{
  "model": "segmentation model",
  "dataset": "simulated stained blood smears",
  "arch": "repvgg",
  "init": "xavier_uniform",
  "lr": 0.0031,
  "beta1": 0.95,
  "shampoo_beta": 0.99,
  "eps": 1e-08,
  "adamw_lr_other_params": 0.0029,
  "epochs": 2.5,
  "final_lr_fraction": 0.1
}
Rows from block 6, named by matrix and row number. Each number is 500 + 40 x the weight over its row's rms, rounded and kept within 0 to 999. All counts start at 0. Numbers have three digits each.
# c3: 3x3 conv (model.blocks.6.c3.weight, 128x128x3x3), inputs 11-21, a 3x3 kernel for each
c3.27:507472551481465556437515575505511529562476513541517514493526618434439576459497435549557425461503481539525453485490498530505519488532563453468492571515484550506543470474465614496528520536475525488490511536542496525461514459554528542521439477516474503516439540464579552526471487497463462488586472494
c3.28:465533523527536468465478462509565557543507597509443520461461477501500540447544562497485455551509472501496519488516499489511545472485499426483549567519499496576554491609483539451474507518580433440491548476466400381534494495489438484545488489434518503486497505527556520462491467512530561456419410424
c3.29:477555552543499498512487610503539538515509493495527491518514485526532571480475453551471490510467430460465442498413526461594533498527551508520484471532480489552492450500480486597502523457489489507501502496550498457543498514496488491482458500515487487485500576509525372404458483470556471539472463456
c3.30:483441516518544489557521469460435488457476489550448563503577520436500536506473513511518468482477517519410486570485494494490481466527528523512428473481508512522545429464517584464453582513532475471484487467451548483454486510539505461512538545491517523550510474499509493467478412494471482536463524469
c3.31:503551532475471476481489460484515516507506543393512541447482480481489539413493429488553541533526503470511531545499542468492554545544476489475458571520541491537549485469456439506457455503435492464500495498513552459483507457452459454467477516488483432522541528488461525462503486545540574519482536558
c3.32:462522496458437518439587545459484464439519411506493465543504495538516539487516504576519433453506582534512523531515526462532508546543433452543527455460521481504493496498487482504509443534513525536522507486515484429421449502561496533513494466518419447372460521511531544567467519630513517480587570499
c3.33:485539472416458442483538594458498456504528496463380503522502478519515446510434480565509417515462511472499534544522492529531509491436427544539491535511525524490455480419447439520481466497516536557556503498489515489400514492513504436517520503477453431484491525532518485421497546536500517502530528543
c3.34:505476526541500466534524412464510502589504500474556484534503460514413517530464564513463482510529467487490464476573552495477541512444526490542529527444517502424513497511423498436555495443511489539450436531554530479445534563497489543416454562474496381580445537544488590479441529536471412584523459486
c3.35:505463544463454546513527538443495503489514436431506561499497487473528507517514424515475503467525519468484505474547569467480492452487482474474467526546460537472469514498506527521507507564442520422524492557480524479466492494400444586486440466531521490535459483507459540479540516470500470585491514406
c3.36:430495546534529542501566631544509543447545508503490456505455461541523541474502522478430473433507468486499426510550529453504469421427474464524493507483445495503507454575520556456441530542494421458469422444537524498499464459479446508574498472513503506477485494456443497490508492531535457501510455477
c3.37:470425474476534484468547546481511510470522557490458500515486498470527475535548534546457470425492524483540531485474517444502513459503475476497503446452542494513468498580520524488538551500480443535571483535444551524447459492483503524515523490537487515465466488484548496474508413566511557467522493463
c3.38:434485493481497477481428500569510497491445478484432463527518514457495508490465531485528548539517552518534473499516485464449480531523468525537503514502487503558488487495526492532477519536452510469499452490574480543561446477487472496440496476506466553521514491492560530567518553557481476505458489539
c3.39:574513459430492540450471526562469438468486368514512448526456639509468463479507522507516520540490584460479515479528460506495477512574429493437455478506537487534455480513482595513516459551408474479475450490586458463557469508578491513569474461511492516469451464527517556536446516617542506509509513477
c3.40:534548527535549524473452520501461490451502526540440540483514488587485541506515519467498507531456500466466515485536419533446516479474474448469525459502400515437480498519479512505468498397444526561564475469473479487479517435456502471456489470481448461491500491482566555468505524454477561520474553526
c3.41:500499570558509494504477543474488467520465487438413485476431551445549475506481495511489480479490447495522529479478447428516471479540508509557521492511503544458536481426431490504494459453499503481513515537522513500495506519518511525507518516506498458537463503488467496526492503424516546474518563482
c3.42:494580490463481472461445558514484518546470520510576516497463504564466506467527574472463394469479505459407543576492474430443465544530540462471458493476519506557539490452481479505514485502463476505493478484482455537463577494540548526457465496491475534469506492529482527537464399550498465541592493528
c3.43:478478502505513467481507513512511477509549455482505480520557542484513539593547516581568483489553510474523526521543532494499596516597526493474552477541547471517454504515507475525447470494507509510512551501515507485455522533558479537549445503479502463483525457436463509534529538483591528536472506501
c3.44:534511480492407490455559516557587531490478487522494501570516505583519505450532443501505447483518459529508494517504470501491512557565476456470495454464472446454501526416470468460561486572498412482522529510486550425532500432511482513423486551495501478491567550568509449479511503506496467521537605505
c3.45:499489499520471466548491451477533482473504514449492557454515532463494533471501536483423486530472501523459492463489501500465470538448439465488459525509470480485548463519535537513480507635571505482528524428447535483500534510403529535398526537441518505524592511569459420533510498401558476434484525504
c3.46:507549535490506603472558485521517513409486510512474468501453512477493501467527497466462498531497464520496392455476442431524516451449454524533523492467493560544471516453475509562517472516484510464518478529482504512532511492469504506475613525571517553468507542498486479473506442445469411414538520510
c3.47:447502526485558552508489572519478468484517559480451513532567452569527472417526512499465497504490507406445377433504520483527459565572497489517525499477483508491481439450468464491534504537502469484430540598502542522443512504523488518566535408450547512491486484552528576571503455486562506475504437465
c3.48:489497459419353520558549555487486445535492426463456491508568531508420573514520465519519550498495646499537488422433434471466473577476481478540481484537574519469505491465513469433448512494497496518533480471550538495493558530549471437496457539492456384465520510482473487442509467536556503469464471509
c3.49:523512545463496458434444483468518480463520495446505414535523453479523474494442509499485503541523442560599567558453510469515410461541500523479533471504450463478470512473489484467451464523534476533461502498531572514556519556588521467510518493497484401490510484523454488528448497476519542474535500532
c3.50:487466523488498503528488482500543556538541519474560523535469513465455472506589504532508513506440516446438499482545512520492527442542541485479502548459524507524543555507494541505549522504483485530480439517503532519506507521488427508491497488495501457481478533559492474552544460558464480478491532522
c3.51:543497549528482542480475424520492495495488532486551485549502435501498494475549511488489507502494511475494490467525484519500567471444499500500495473500523467491512502471496484487489481506429502492526474493475490622503487578539488535453541478426456508545491538582512453510492554544504503497451496528
c3.52:487482495538526525487528470530536511564462525455495524524479478437613469554559556486441511522517545464458595499462506519499520525529435536465540450505552487544529501492491498567478444494408483429429610518492454395461571524542523535574506470598543494482521501377451436474503538513443454536455513533
c3.53:566511512479520472549556443511410503497481485533529499529565467440543497512493429515478533444482498407506512503524512502501480440478554593533494477479470548499539482457543484502530503463604497588468506563463477470484494512517453531537474527467501483466475576500466431509518552566518515479535455522
c3.54:535514553545554479505457501528540516493478541454429516474536437407458503466522549481471427441504462446451452488482523500537533461504444508551450494508438499515521532542525528536517488428512593482459514489466525612520472518531440514472507544492559519507486487469461521517545515518489520486501486470
c3.55:491493491502474570494501533483454551494492505542516555518455504524460546457453461442517516481485477404450381475494470564451510528471528493493469481470566489471524518573502479499464575481599457516441436469463440463415426473485480491458399508488526499446535496504495548457519509475515469483488398501
c3.56:524469479488480509432445577510494496423578502403402495513460522498557465522479492452557506473510505424543488511472387398466486486554502517503482519459533463536483508509552420510560446507508486501513483526509515521476421458520439469556519469482457485514518465475588502557419468540456521487524490549
c3.57:460431483479553493504590481523493446531504532465508481436472481530481512512562507525511520488500441550529509496494529538464491513479530466492494437539518501481450468538497486529445511508489477585466439501511447532510487476498455456513533500503547487418522530492489501464542537427512477499570487464
c3.58:502501487468499557486506578444485532522477589461477522471445539523490434491510431494476502524437488492456502507473499570493483483519465565514470542462515497423480525521478480499504469539485495518536439517416395409440545527528459484493459483477472514469449527484520476475499500520531495513525467434
c3.59:516507478485500451449516523492509492512516420532547524466504487453552550446495466509478478522514472519508516466448483508493511488472530493444511539439414530537415530463451504558573523421469509518560507508528450568502490502521516547472507443489519519521516537529526461497547529411513502500463527487
c3.60:542532514513457569539534531522558523416426442472508461526452459452505475487427556542546520536468513485508553466496525511573564457528583517445504487472495522470495539449566518483526484511466540499508521510528518636535505441502515509481461549548499455497479514483438482482525585457506490463563516510
c3.61:477503437522508430531501493509503532437494491526500489488525511532509434502491421527509471533514494503526567483486460449469534515413495418535513524525457548468356503521504474534440494536473540504501527487488530581546438471533556467547491527516431479470527513467509516456529438549499533446517493476
c3.62:520483450475471418486522519579548493486542534506483472413515453489541524493522515468449497469469504490458605484495595417491480441525584526529631525576458575556486465581538541502509493472506477492522461521520457511426483463481564504530441538500471477527508457493522533541457474428373515541527489489
c3.63:484500477496524502481515475555531460548482541489489462490497530536500434462463487547473451501537500583469448574579484495497382438473484441442479415505453560579462472457546507442488548529542549473474525505487481464534504510551491510499579506496492493483479547512481513435547479564498487511497426489
c3.64:538478421489457487525514490521493507496536504478498530468486507548520492444457541471480437545500499580597477500532495463492545541511423473460490491583473473503439508529505506514444460446538516502484546536492551481486513558541497521463512466510453525534489483577477559497483456589579519518571502474
c3.65:545517464454474536503426453448523491480475537417475435411561511472503526567430418568509602526466494467401538528463582561439462494574411560535472492521535521566466467499587522501521420498422521503509567516529474518537482533410437507497571527449512492475490478526517652557473487520486542414522560478
c3.66:523497566465514510482477516484524500466485477508486485478515528450466547502478510514495488511482564495428543498501500456488481464501468550467487502455492476512475508518523485457498478502525488569492494522475511470546529525454485473484487519441550485504552564496507495482470442472506545471556445463
c3.67:441556501480496542615559458449470493521495465474511457556489526577478507527497505527482510489481485454554519443474495496532493502472504553505516539516444500486489503523527474503446533482451469554453452447521440548571452476558471463481537475529448459539458561476532505495504479477434516515476535531
c3.68:465440488456485480508571408486480482478512529484470544472541557472479497512410516480502475534457470538455385532538484549525491519511490460452429459483516467498482499498437487465460462516412502450419526467415515546537451385449524519531477568525538500462548529529441511517491507476518492482539532509
c3.69:466482467535528415471511511524498495530540491515473501481497436558535478475520544466491454503478470521445478489470497503487483505527479499500504448474531518507464557514435502502474516488580521509503474509461469471452497495427518519457512543530459366535516465493465540517518475503537489537520502472
c3.70:514489409474499545427476481467454513416488507502510485530534559446512499512540510468529543505503489475505475561491428507539580496533466510505445497515539476443575585457499511523480515540495519454508443462572556505556492515496490536523515535512531565503489529496486490414475517524503486508560517501
c3.71:552497545580536473453452444474493518491476477453501485512477491509467508459508548590467529529524544565497528530496541494443491512530597461481517520486518574582524517539549540474587491469501536538485482501531492456520498473443530511513452504464508548563490483471514468524491448533516481495513524595
c3.72:515487508485453540498551547458525440504535469478406509428522497506535523526552508467516584545407531528559509520593477434521540560454546515420530497447487537528435498480478485523459537480468436473486520473539424457557431478520481525508503525543534420545475514493475519514490486508488473441515526523
c3.73:531496502516512480453496425522527531539529530478544501523458515469462523512456478480505529540547464500431331533501472514497464482368442547511510464540438486532401424540515484523553484464535496449451511527494534528504516541494517471492498446533470511573485523514564473408510475478575544496507533484
c3.74:487514504527536476510572541493513436465518482462419496447497528462512567556499475474564583477464506523515532462571498441519514465526567573546462553470476504466557537451424486528451462486551449404541527542560458431556497480613543426552466494454514510475507515561516489521497389437499532499514505504
c3.75:500539533462540550452461541507500435511515473475497479462489507565506451559462482519527473503502515507446477480475469510491524515520415537458508519526501538503460530577523479487424498551529496527519421488568469489519513516529526481487490532508491523581487486418481468494536550517555481452490480419
c3.76:474484485484540435486469499511495521482488507572526532495495582410485508485452468496522530528532476587503444507568507476536609519530543463484569449507513587466459494485461501494550502426529583558488535515484571563524500503486469587494559520590555556557527449509533565505530507576460488523551522530
c3.77:414499420546472418558484438462455494466500409480498536493458422514543544507486519473453477511518496503527514485509468452507500504492497524594528526464467523500434530468449505493407481504541462501505530519559493525475546514578543450559502423537519468481486528520472435437442476474433523479440480499
c3.78:493489526477560551542596653465504511563523539507513457488444503480505491457557497445503439496517495371487558422435500490495453475555439486528515509520551530527541496467513434556504408528473411440444514489518544437491505442485482505484496465533479493419536483468509528539549497433546486510488502447
c3.79:453417491398454634553618449450545497461506508523506548526552500503470456439455565514480530533529519535509525491557505503485502482508514479427533450581525498480520462494536525494502469497584482499489505472519500434505526458440458505429519546462527532534496456484478531642557500513552531399538496498
c3.80:502567517516464505538468558437457481499488444436518481519480509506458505490496418520430452488527455507472522483576514471488511529478500570522499473444491463486413465426384458505471452424457500525495475525541508505535518518574529447513485541525508466535493519516488548497471575511486529463496521481
c3.81:545547534523522472511506395497488520475475495485455501511508530481504475509493518497536480514505493442479478503492501502531509518496470523505488482478443503543488505411499555498539563522502491482561491496486482417486514569547461559485503504467514465527475525491505523498577493474514531507533468535
c3.82:493525509504434472456486480505556493493461528442544490478495530461503430528512422479467527532529521492493552512514472468567511451469481484524549455475493503469523529529506502484501484523556543478504531493520467462456525503523482460489464467576588545478442535476507478486505558495564455499523499435
c3.83:530502467467509509485514554438483481440516470495472519457473457540526495468500529484540595518470567533556592496484585467521464570477418489425504560539484439535450483480529497446490520511512523447540482480561505514454486471550557508480484473504551468451462493468401547505510521488493491507563488469
c3.84:496545571492513579537569613488490467438522470455505513490450542474556464539538510522500531533516559480554615472435555514510475479577515476479475562527472508425515466480499526505511549444474500493504524455465486474470496490497496541521609478495503479465529520498513428511439508495517499468476560448
c3.85:526531475500547527517479549464555484528519529471391434489483509487474440530504583494452535563476517542521449478457509455509506512489505522492548449543496434495505496488528539576469464468543519547452431490521503502470488453532528535489474424486394556535478464467483552502493524488503489494505494529
c3.86:495508487509543491465508472477508487495547485516542573474495538472532509476481515439497554488528503597542448460567464491470435480542507478469503526498456479507540499533434473578448440460530552557430513539549496393480499530498439524520423472525427502517546496495469469479520503571512493467512509608
c3.87:468401463510433515524585544483498542523544512504511540439498497537537492510464486472534507508527510509524470528542483456495481472522446435507519506453512483478466500485530475511498472505461550446493537558446501498459497510448504436536465498540469509511468538486424447452535448487440539498449480507
c3.88:501521521400537521498509483500515499471457538513466454482533556465484555518462499499476531512463532540513505530486522466502516484522507503482518481516505532513525475519506576466446533517521513537451523468464472484563509497547553470458554546435428550501521501531467463503503524492525486479509477494
c3.89:456479548497425436516613504412487388418487503472541480563526508566497514522429507501488568495487518468583428494504457495481518576500452492526456445532537461491539469453502395548526480461453514566478406460498477493554499516482511433453541450477462454452485499485470592466462495514480508486531510512